From a checkpoint of a small sound classifier.
Model: waveform 16khz input, norm layernorm, activation silu, moe top_k, num experts 32.
Training: adamw at rate 0.0028, 7000 steps, batches of 256, held-out accuracy 98%.
Rows from block 4, named by matrix and row number. Rows with one number belong to one attention dimension. Each number is 128 + 24 x the weight over the matrix's rms, rounded and kept within 0 to 255. All counts start at 0. Numbers have three digits each.
# v: attention query, key and value (stacked) (model.blocks.4.attn.qkv.weight, 480x160, the v third), inputs 80-159
# proj: attention output (model.blocks.4.attn.proj.weight, 160x160, transposed), outputs 80-159
v.80:150117080122119124147157086096099130113078121191146105093103171154172170127143135158182126123111091091083149129133096119100129124134118075140094141137108166163129114156107132124144096120116055138112123165096119093115143125158134111160111161
proj.80:065133121127114142114121139176175153137158155067121169189174091146101096127111139164109117110141138156158091131155142148138152140125150142130159084162145103097118144115145127173115139105108156104124125107168154162106154133080155110119118101
v.81:124103070120124132153151079098093147133092120160149099103088128143158176134132113181212152129110087099092159119110106121114147129134135073132078137128120166157111113163131117129119077126137067154116124166073136091137128113130144108168134166
proj.81:089144140129117151083139154178177126139148167106121167173201117122106078114113155159073133091130136163132078127161148140123140129124130139125196084160138108099125130106131124136119136086107141086137134089200142150089164133078139117094131110
v.82:183141123077137128134117129070111126096100144150139103132093161124135139146159118132178178146125107113100165139133145122112103110140080110137110174090089142140122099134139103109157134159113121158105145126090102115114172103137098139140129131
proj.82:100118103145107073152116104155126157129131155102123122114148090167141141096075112163109108100135127140139103098105128136121184120135160141112117099184121149105124136142133144192117112097165129096136121142153107152130091180098133141137112119
v.83:157124079130118122155164080113094104111076111182148102079120164162177167110135133162170114109122092086072137138137087111096123136153128095151097135149116168153131107164092134121137091101124048133106124174106126098114125141156153108160093163
proj.83:058121134127117147099111155172182177124173145066114167196157094139096100128124126149123120115142149157170111137152154159155139139109153140126157100149140074095129155124149143165109144128113159102132131089157160170114159119068144113122128099
v.84:118112064126118137149140081079097134140090121150160112109072130129140171155134120184223177143107090111099176112113111130116161114137136062128081141119108159139099113172142103129125084153146089169131126159062128107147131108136131120173147153
proj.84:110142126133140143099144138168159127141142176121122157139194125123115097114121139147081124101121129161124071140149136126108129115146131141123176090168136130118126111105131124133125128088113121105126131110179127141105150140101150127095125111
v.85:119109068118132141150147078084087136139082120174158095102082139146146177140136116186217162142109080094078168113112096121113159112143138072133077141118121168159092111170139105125137075135136075173134122158064115096142135105126145114174150167
proj.85:085137140124123134084141145186169131129155168091113177168219113112115077103108155148073131092130123166147055133166155139125138139133130145117202084166133113108141123091120120141115122083111138080128138098202146149098163148081149111098115108
v.86:116105054124127134155143081084094134147086109154160114101071133138149177138127119178218157145102088108090177113112096124111162113137140064137078124127126169136087119175136096116135077134140081169142122170066130096144126110128142107176148164
proj.86:084129144118120151077142162175171122127156172096118148180210112127099081118122151153080128101124135154121058137153152132134123124141133153118203087164119108111144119086131142136115130092110131075123142094199136140090158135079139121077133107
v.87:094115143148119125128113149194190172148213136056104162157128103097099111135102114110121149138118170168209137134122188133173141158082133123086130100119157065114137135127136110125099129138135202120149104109137125159112111122111110141122153098
proj.87:199145119097129141126173132056063041142072130201142085085121160103153127133160145107100154153133107094074124110100093094080117076169096123157124157095108166160103107120107114085161132143139112144132141120127113096155110116167103150121167142
v.88:100131175127131124105104179161171146157186127051104145175145086110082095130099100103078137144128165160190105128121176140164127123101139169094155118116150088098118152098161119125111155147135210119157128087158137165132121115093115144101167100
proj.88:206129118120138126149155103075083083117079132196139090056081167103154149119160148098146142141125107104082147107103093096090115118152097118129109157094115153166129102120094109078146120135139102161120139153097107093152099125178116133133132156
v.89:175154116101143132120145115056065083107042116215154098098134154156164143119165153135123100124128081071040115128137070122067108084163110143167138144138104184149117111136135142136177117105111052130109133140129110098140153141137146118133115160
proj.89:037102122161118107138066114203182213096192127044095172160127093152103122114094100153158107122135151170191139138165174151186151190082178128106108119173140080101147161141141134168084134110106146104122134137124152172120121147092143099161081109
v.90:109140195136141136108125182171159116123169122098096141150189111120122081101120128073029092111137169156162074145139150124144105142116128184126189122140139099098153139087130159134120180113111178078131138096196138142119132155108127137071118104
proj.90:163128126127123111144107105100096140113111083151141111106057148145135160152146118093164118146134131100140182123110110133133118141114122113121075159086122113154134139144129132109137142160127137165113110135079116127142109103167115137166129149
v.91:126110065120116130147143086084088139127079120162146094101082132136154171138133113173217162132110087099091176120118103116106139119140124058139086141117114172155103112172126106123134088136131070164125134166069123094141133103129135107166132155
proj.91:086125119125125138109151144169172119134155180093129171157189107127099093122108158158088124098131130150133080123150147142130140124137144134122188079161137127099134135114118120135126126094124125085126124111192132139093165142091146125100135101
v.92:079102166165108123126095164220204162162224134028096166165132078111087099135080111107113149138122179187224121122131194140196148171084151135087134104121174056107127148109142109114080144152145210130156104101141155164122106110098103140110161088
proj.92:246156118089146144114191132031055050138037125219155078077101199085138148126193133092103158148125094084046138127088083095063096071182068123160136166079088188157116080121106117087194135137135094145133131126111115077145118122187106143112153153
v.93:154141128122145123116152125086094079113070119186141098102151148153160127115144143121091096114134108097069110130137078134074117102159120161155139137152111170131126117115116158128165131106114077112115138137147123107130138165127144134124112142
proj.93:091106139135116116137070125161155193098166109089120139143101109158127142121110098138152098121137148137174153139143144148180133171086154128114117132143141079114144159143150155156090134142122145117124124123102148154122120133126128111145092130
v.94:137143180131143116101129170133118103118123126137123131147175139133130083113132150103055096109152134137114088136148117135111107129144122195148168141131127131107133142091121162128146170120118136093139141100178136147126134145117136134089111121
proj.94:121118146141124108150096107125126152108139093116119117098069123144140162138119106106163109141132142117158167123116137139163127147097142124120091150121141121142141144156130143129124134139125146156125113142074126125149106117155126125158111148
v.95:133145197133132111097116181154150114116152140109100143151187139132113070117125139072036093114159161137154073140140137129135104144129125193122185129131131094120153141078115167135126176111117160087120121084197135149116134145118132143078111117
proj.95:148110136131135108151112110092095148118121084137128118096074134139144151132133106111174120144135126105142174123123119133145117129112134113135090157106136131133132135158125126125129139158133140152131130144070119117146105109168118127170111134
v.96:139161128138102159169085120173171128101229184090052136105121163129114133092161143084123162112127232142188145159163182107140103153080105099102106098148133050144189114139103139138140151108109191108094141136124112123099184152149089128146109081
proj.96:147127087110134155145172089082054128172040095130143083130102105120128161157136085156109133154102097142073147106101087133106130043165183186114104127096100193130051126163148132064139092151167103138150137144132168145151123106135135124124210182
v.97:113120130122144128094122139077086132156062093145172110149137096111139117152125090144118087144134076132093111096102094147122121106173148159141159129104113183112079152113155124135116124149136108151176137110139143127176106102086149126111171156
proj.97:097111154149131085119093156172170115109195126106142163154146138129112105127116166129131154107148145114182103114138143136148155178115113091148137135163133070104161128108105104174128143105097169126121124108127114115089126144121131144117081076
v.98:143156129129120144150109122126141115094165154128077097113132157139105128107154126097117149114129178131142126141155151123139103115099112111124120142133121086158157130127109145132132144121102153108100164140135117118130167144144095116116114113
proj.98:129113124124144154134152104121092140152086097123155127130114110103153149151141119138128127135116109143092137121102114114116113095150149160114115125093134166129088120131148128072118131158152114149141107130113164154121137112134152125142171170
v.99:099094133141120109096162134145118138155087106127172149151136091142143121157085104155138107143126065114119133115099101143140144154148164132122146113114132170116092143110148125120104110141161079152149100113131152140145078098101149126113141152
proj.99:136129124116146098139103151138154100105185156135121139112131147132124120095124140127132144098126165132159113128140161142123152156113087117143124147168114076127182132123110127168141142114108161096131149122123094100110137166116108141123088077
v.100:118117148141119095088148154145101140138084115147156132160129110138113101162106103127130125156143087111112125125122113135126128145134152121117158114097117153130106144104127112113109138155157088151127127102128146137132092098115132125101131126
proj.100:129109124129138118159116126124135095115172143125133143112137137121142155094120147129133123089130156134166110132127114152145139148140102131155113134183122088117168149142127129170134133094123163103145138118134115124120120165120129141146115114
v.101:135106132118156099087158135071079121158023075171200113142138111123135117159111112160117100147129035108060112099100067143103144097181146158152152152109110215108067145109159123122130123138149065156169126115131145132162083102114163127117148165
proj.101:103133161147131102102083162177192138075229160112122183128143131129129099117110169115140118102147161133177107149143182135159131217090083067152153123164162060127190122097116126187089145109086154111095116101129092110089123148116121133132055083
v.102:154164130122124147157106116101130133098157150144087086096123171129118127100171129092118157101126179136140129139155152116132099090105102106132121143144112088162162133138121143134155140116105163110089165145135110117129181150159093114134116103
proj.102:123118124134130156110146108127104147152076092138141132128114101111137142172129138138108111148121088132081143115110095116128102104147158154118120094093144182122083115120154125065093119147141105138140092142124147159134126094133163098132166184
v.103:132142146128128118133118149094118114106112141158112065122142148153114103121140105110105126135129142115115113139138122130142108104113140131120151144125117106154099153110123137128126155131117126126122161121149114128143130122115112104103148123
proj.103:114089154134131123132137129137114137137154086109162161136117111106146140141122138141131140131135131145145127094098113131128140143160128154140113135130130122095122109128146119094103140142127161138145103133114172144109132125108143147143119145
v.104:143163109121145168180106102091152124111176151123093113094120162113132153083173133101135147092128188147141126137146158125122122090104093127133099138156119092125164116165112148134144122097101179093123148154123107108133178174141109120141126108
proj.104:136139133117118145106138120137103140155070113123134117151114114131117111186121123144110120162132086128074140111128124103115118097127148128114139107069141179146082107117141110082121118171139083158114111136140131134120129082139140103119151171
v.105:095086158156108070063149174146109142131087102135159141185146093137108080181087106132117120171144078111124131118107095142143127171141177132123178109089133147132094151078141125117103152171153090163131109082147154145122089085112137123091139138
proj.105:119120131135136112163115121124139138110177124115136131091133139133138156076134136114153128082139171130173132136117131153151131137145096130157110163181120085107162137162126134164141126080122153093141148131127138119135124170109119157153108096
v.106:152162120129142163169100110073136135099157150142088090096129162113121132093168135095123135107114180146137119124153150129122107086119087125139112149148114100135163119144129142145150139096101157098109158142133111116142186156152106123142118112
proj.106:131141130132124156098151122145109141146087108125143147142128117124121135187123126147111120168136089120070119123126107110114110115144170143114132083070139173133084114120141120075105136164135104148117094128122132147129112087132155095131165176
v.107:155145107121133158161135104150156133104181156114094156097109167123140153101163164117150104106116178147155139141159149115122105134111082125148093126154107111131193098153105150125139105115103156104103143152113117129112189157179116133168090111
proj.107:138162127118128167112139137125099114151065133153116107145134112135111119158131114136086129151133082117082112147128129108096126087130162123106145081084127188153075128116149121108129134150138097144121106125152115110149123088136120080091189169
v.108:143156117135113167169111106172166151090207167098081148098113161119139143093169160107137149106111202148170143163155166108144115161088093098124102127147123073135201098155088135144138128109103171097089130153109119120097194152168102123148094103
proj.108:136137115108130161136161105099087119165047113148129096122116108130114142159138098130097128147120086133065133135129104126095106048151171169106138089094110204144056125129151143078131121155162094144134128146148144144164114093133134111124210175
v.109:150157127124136164161100107100137125097167148129080113094128163115136138096180133094115145099124193151140126142151160123122112103112083114137112146147117090135172113150123143132139140109090176100108171150131108121137186156152103117135118115
proj.109:127134134129125159114148113123110145156080098135141119145127110129109145175135120142109125164133076121087133119120113115118115093129181141115128086081141176141068125129147118077120126171140094148127094129125137137128109084130144106117177168
v.110:138139119130113140155129109200189119106218161094068158116115156139108144106128165110155159106131196138167150164166165090144121172079095091117096096151154075144183107156079134111133118115120157111091111140108114127076154152169107141146079100
proj.110:153146087100112164139156101075058137155046132161111084107114107139149145132141082125120108147096114140075150136119119118102118054140161174099125136085114185143076116145152156100160113152169078129132143139145149123169139115143125121121182186
v.111:140155125130117173174082112141161123099225158092065120093123153116125148085178150079120149094126225158173129145158177112141096126089078106124101128145127050135188109154115134145129144113095201102102151144129107115121195162152094125148123099
proj.111:134125109114123154134159103103095138166040097133150105137101108129134146171126094142105127177103085132086140109095096121099129062156191169107117100092122190121047116132133127067140111161169091153160126147121164147141119080130147128116195188
v.112:155140090106153170167125078100152126130136128140119108087115130126158173094143141137150120103106145138113125125146139120110134087130100129135078141157126138132135113171126144132149094097104128100130121175104110115137158162138128126156116129
proj.112:124160133118127142080123143140126128119101137133123127152140139134126089159130126136107120147136104130105129123135135114112123132104127118116160119083133155139113121102128123109117121152133103144106129123131123122107143102137125118116117139
v.113:113100163156109083074142179180123141124103124134159151178127116127097092171088133134126122177149090122123142133118119131145134178142158130129167107084124139123113131085128111120115157175163100159120116078132149157119091082134132140105112135
proj.113:130120122132138111161120110111119121129157131120127120086127119127136154082120124124136133101135174130159129128123119152148129133141107134139107143187123095121155152152134150151143130082118152099142150134127128117147127186117119155149128111
v.114:119103157160115073068143171155108124129093112140159137176135118131099093176088118128117134170139075113115132124122110145138141154136159127133169123090127149128100147074117117112116152174163098162132120083136149156130079088126135134099119133
proj.114:124113113130130105176125123120129118116178133128131137088127133131149153080127145119146116091136181134175135140111117154147122152139109123144104164195116093107165142157139136171141127084112148100142146118129127125140134181119123146150115100
v.115:139155127119145161156104116089138126111156138141100090103133158123135133102157125108119136106124171140134122122145142122125125081117108122132118152154126102139142130149115137133146133100099158110121152150139113115139168157139110121128132115
proj.115:133140132125122141105150118131121155136087105129145143155113118115127123170141141131107131149129085131093135120115123106108113127128136144122145108072140165140099109109146111084118134168128099141113098139116142148126138080125139118120141160
v.116:121108162152116078074146177176124143129109131131155161178114125120100087184096135135133131179152084115120146134130111144140141160142149121132164107086121143128124134084123109129123150175157107164121117078121136159114106078141126132108123125
proj.116:129114120128132122169128110114117115125148127131116117100126117137135156078121119104134114089120163130156116130117125152148126132141113121136106145199104096109148154152129133148144124082130143112133147131140135126135124173119133149146126111
v.117:140157128108120163159092124146152122093201163112067108110125169121117139101170145099125144104129209142157136148152168111130103126095092118117113128141145064151175108140099129138135150116094180100094150136114105118108195150147111124145116110
proj.117:125118113129113154129157093104100142164052089119141113131105105123132153170122099126122122158113103134094150118107096119125119080140173153104126128104116190124063135137152127076142107143162093146139115135133168149141108089131134126120177169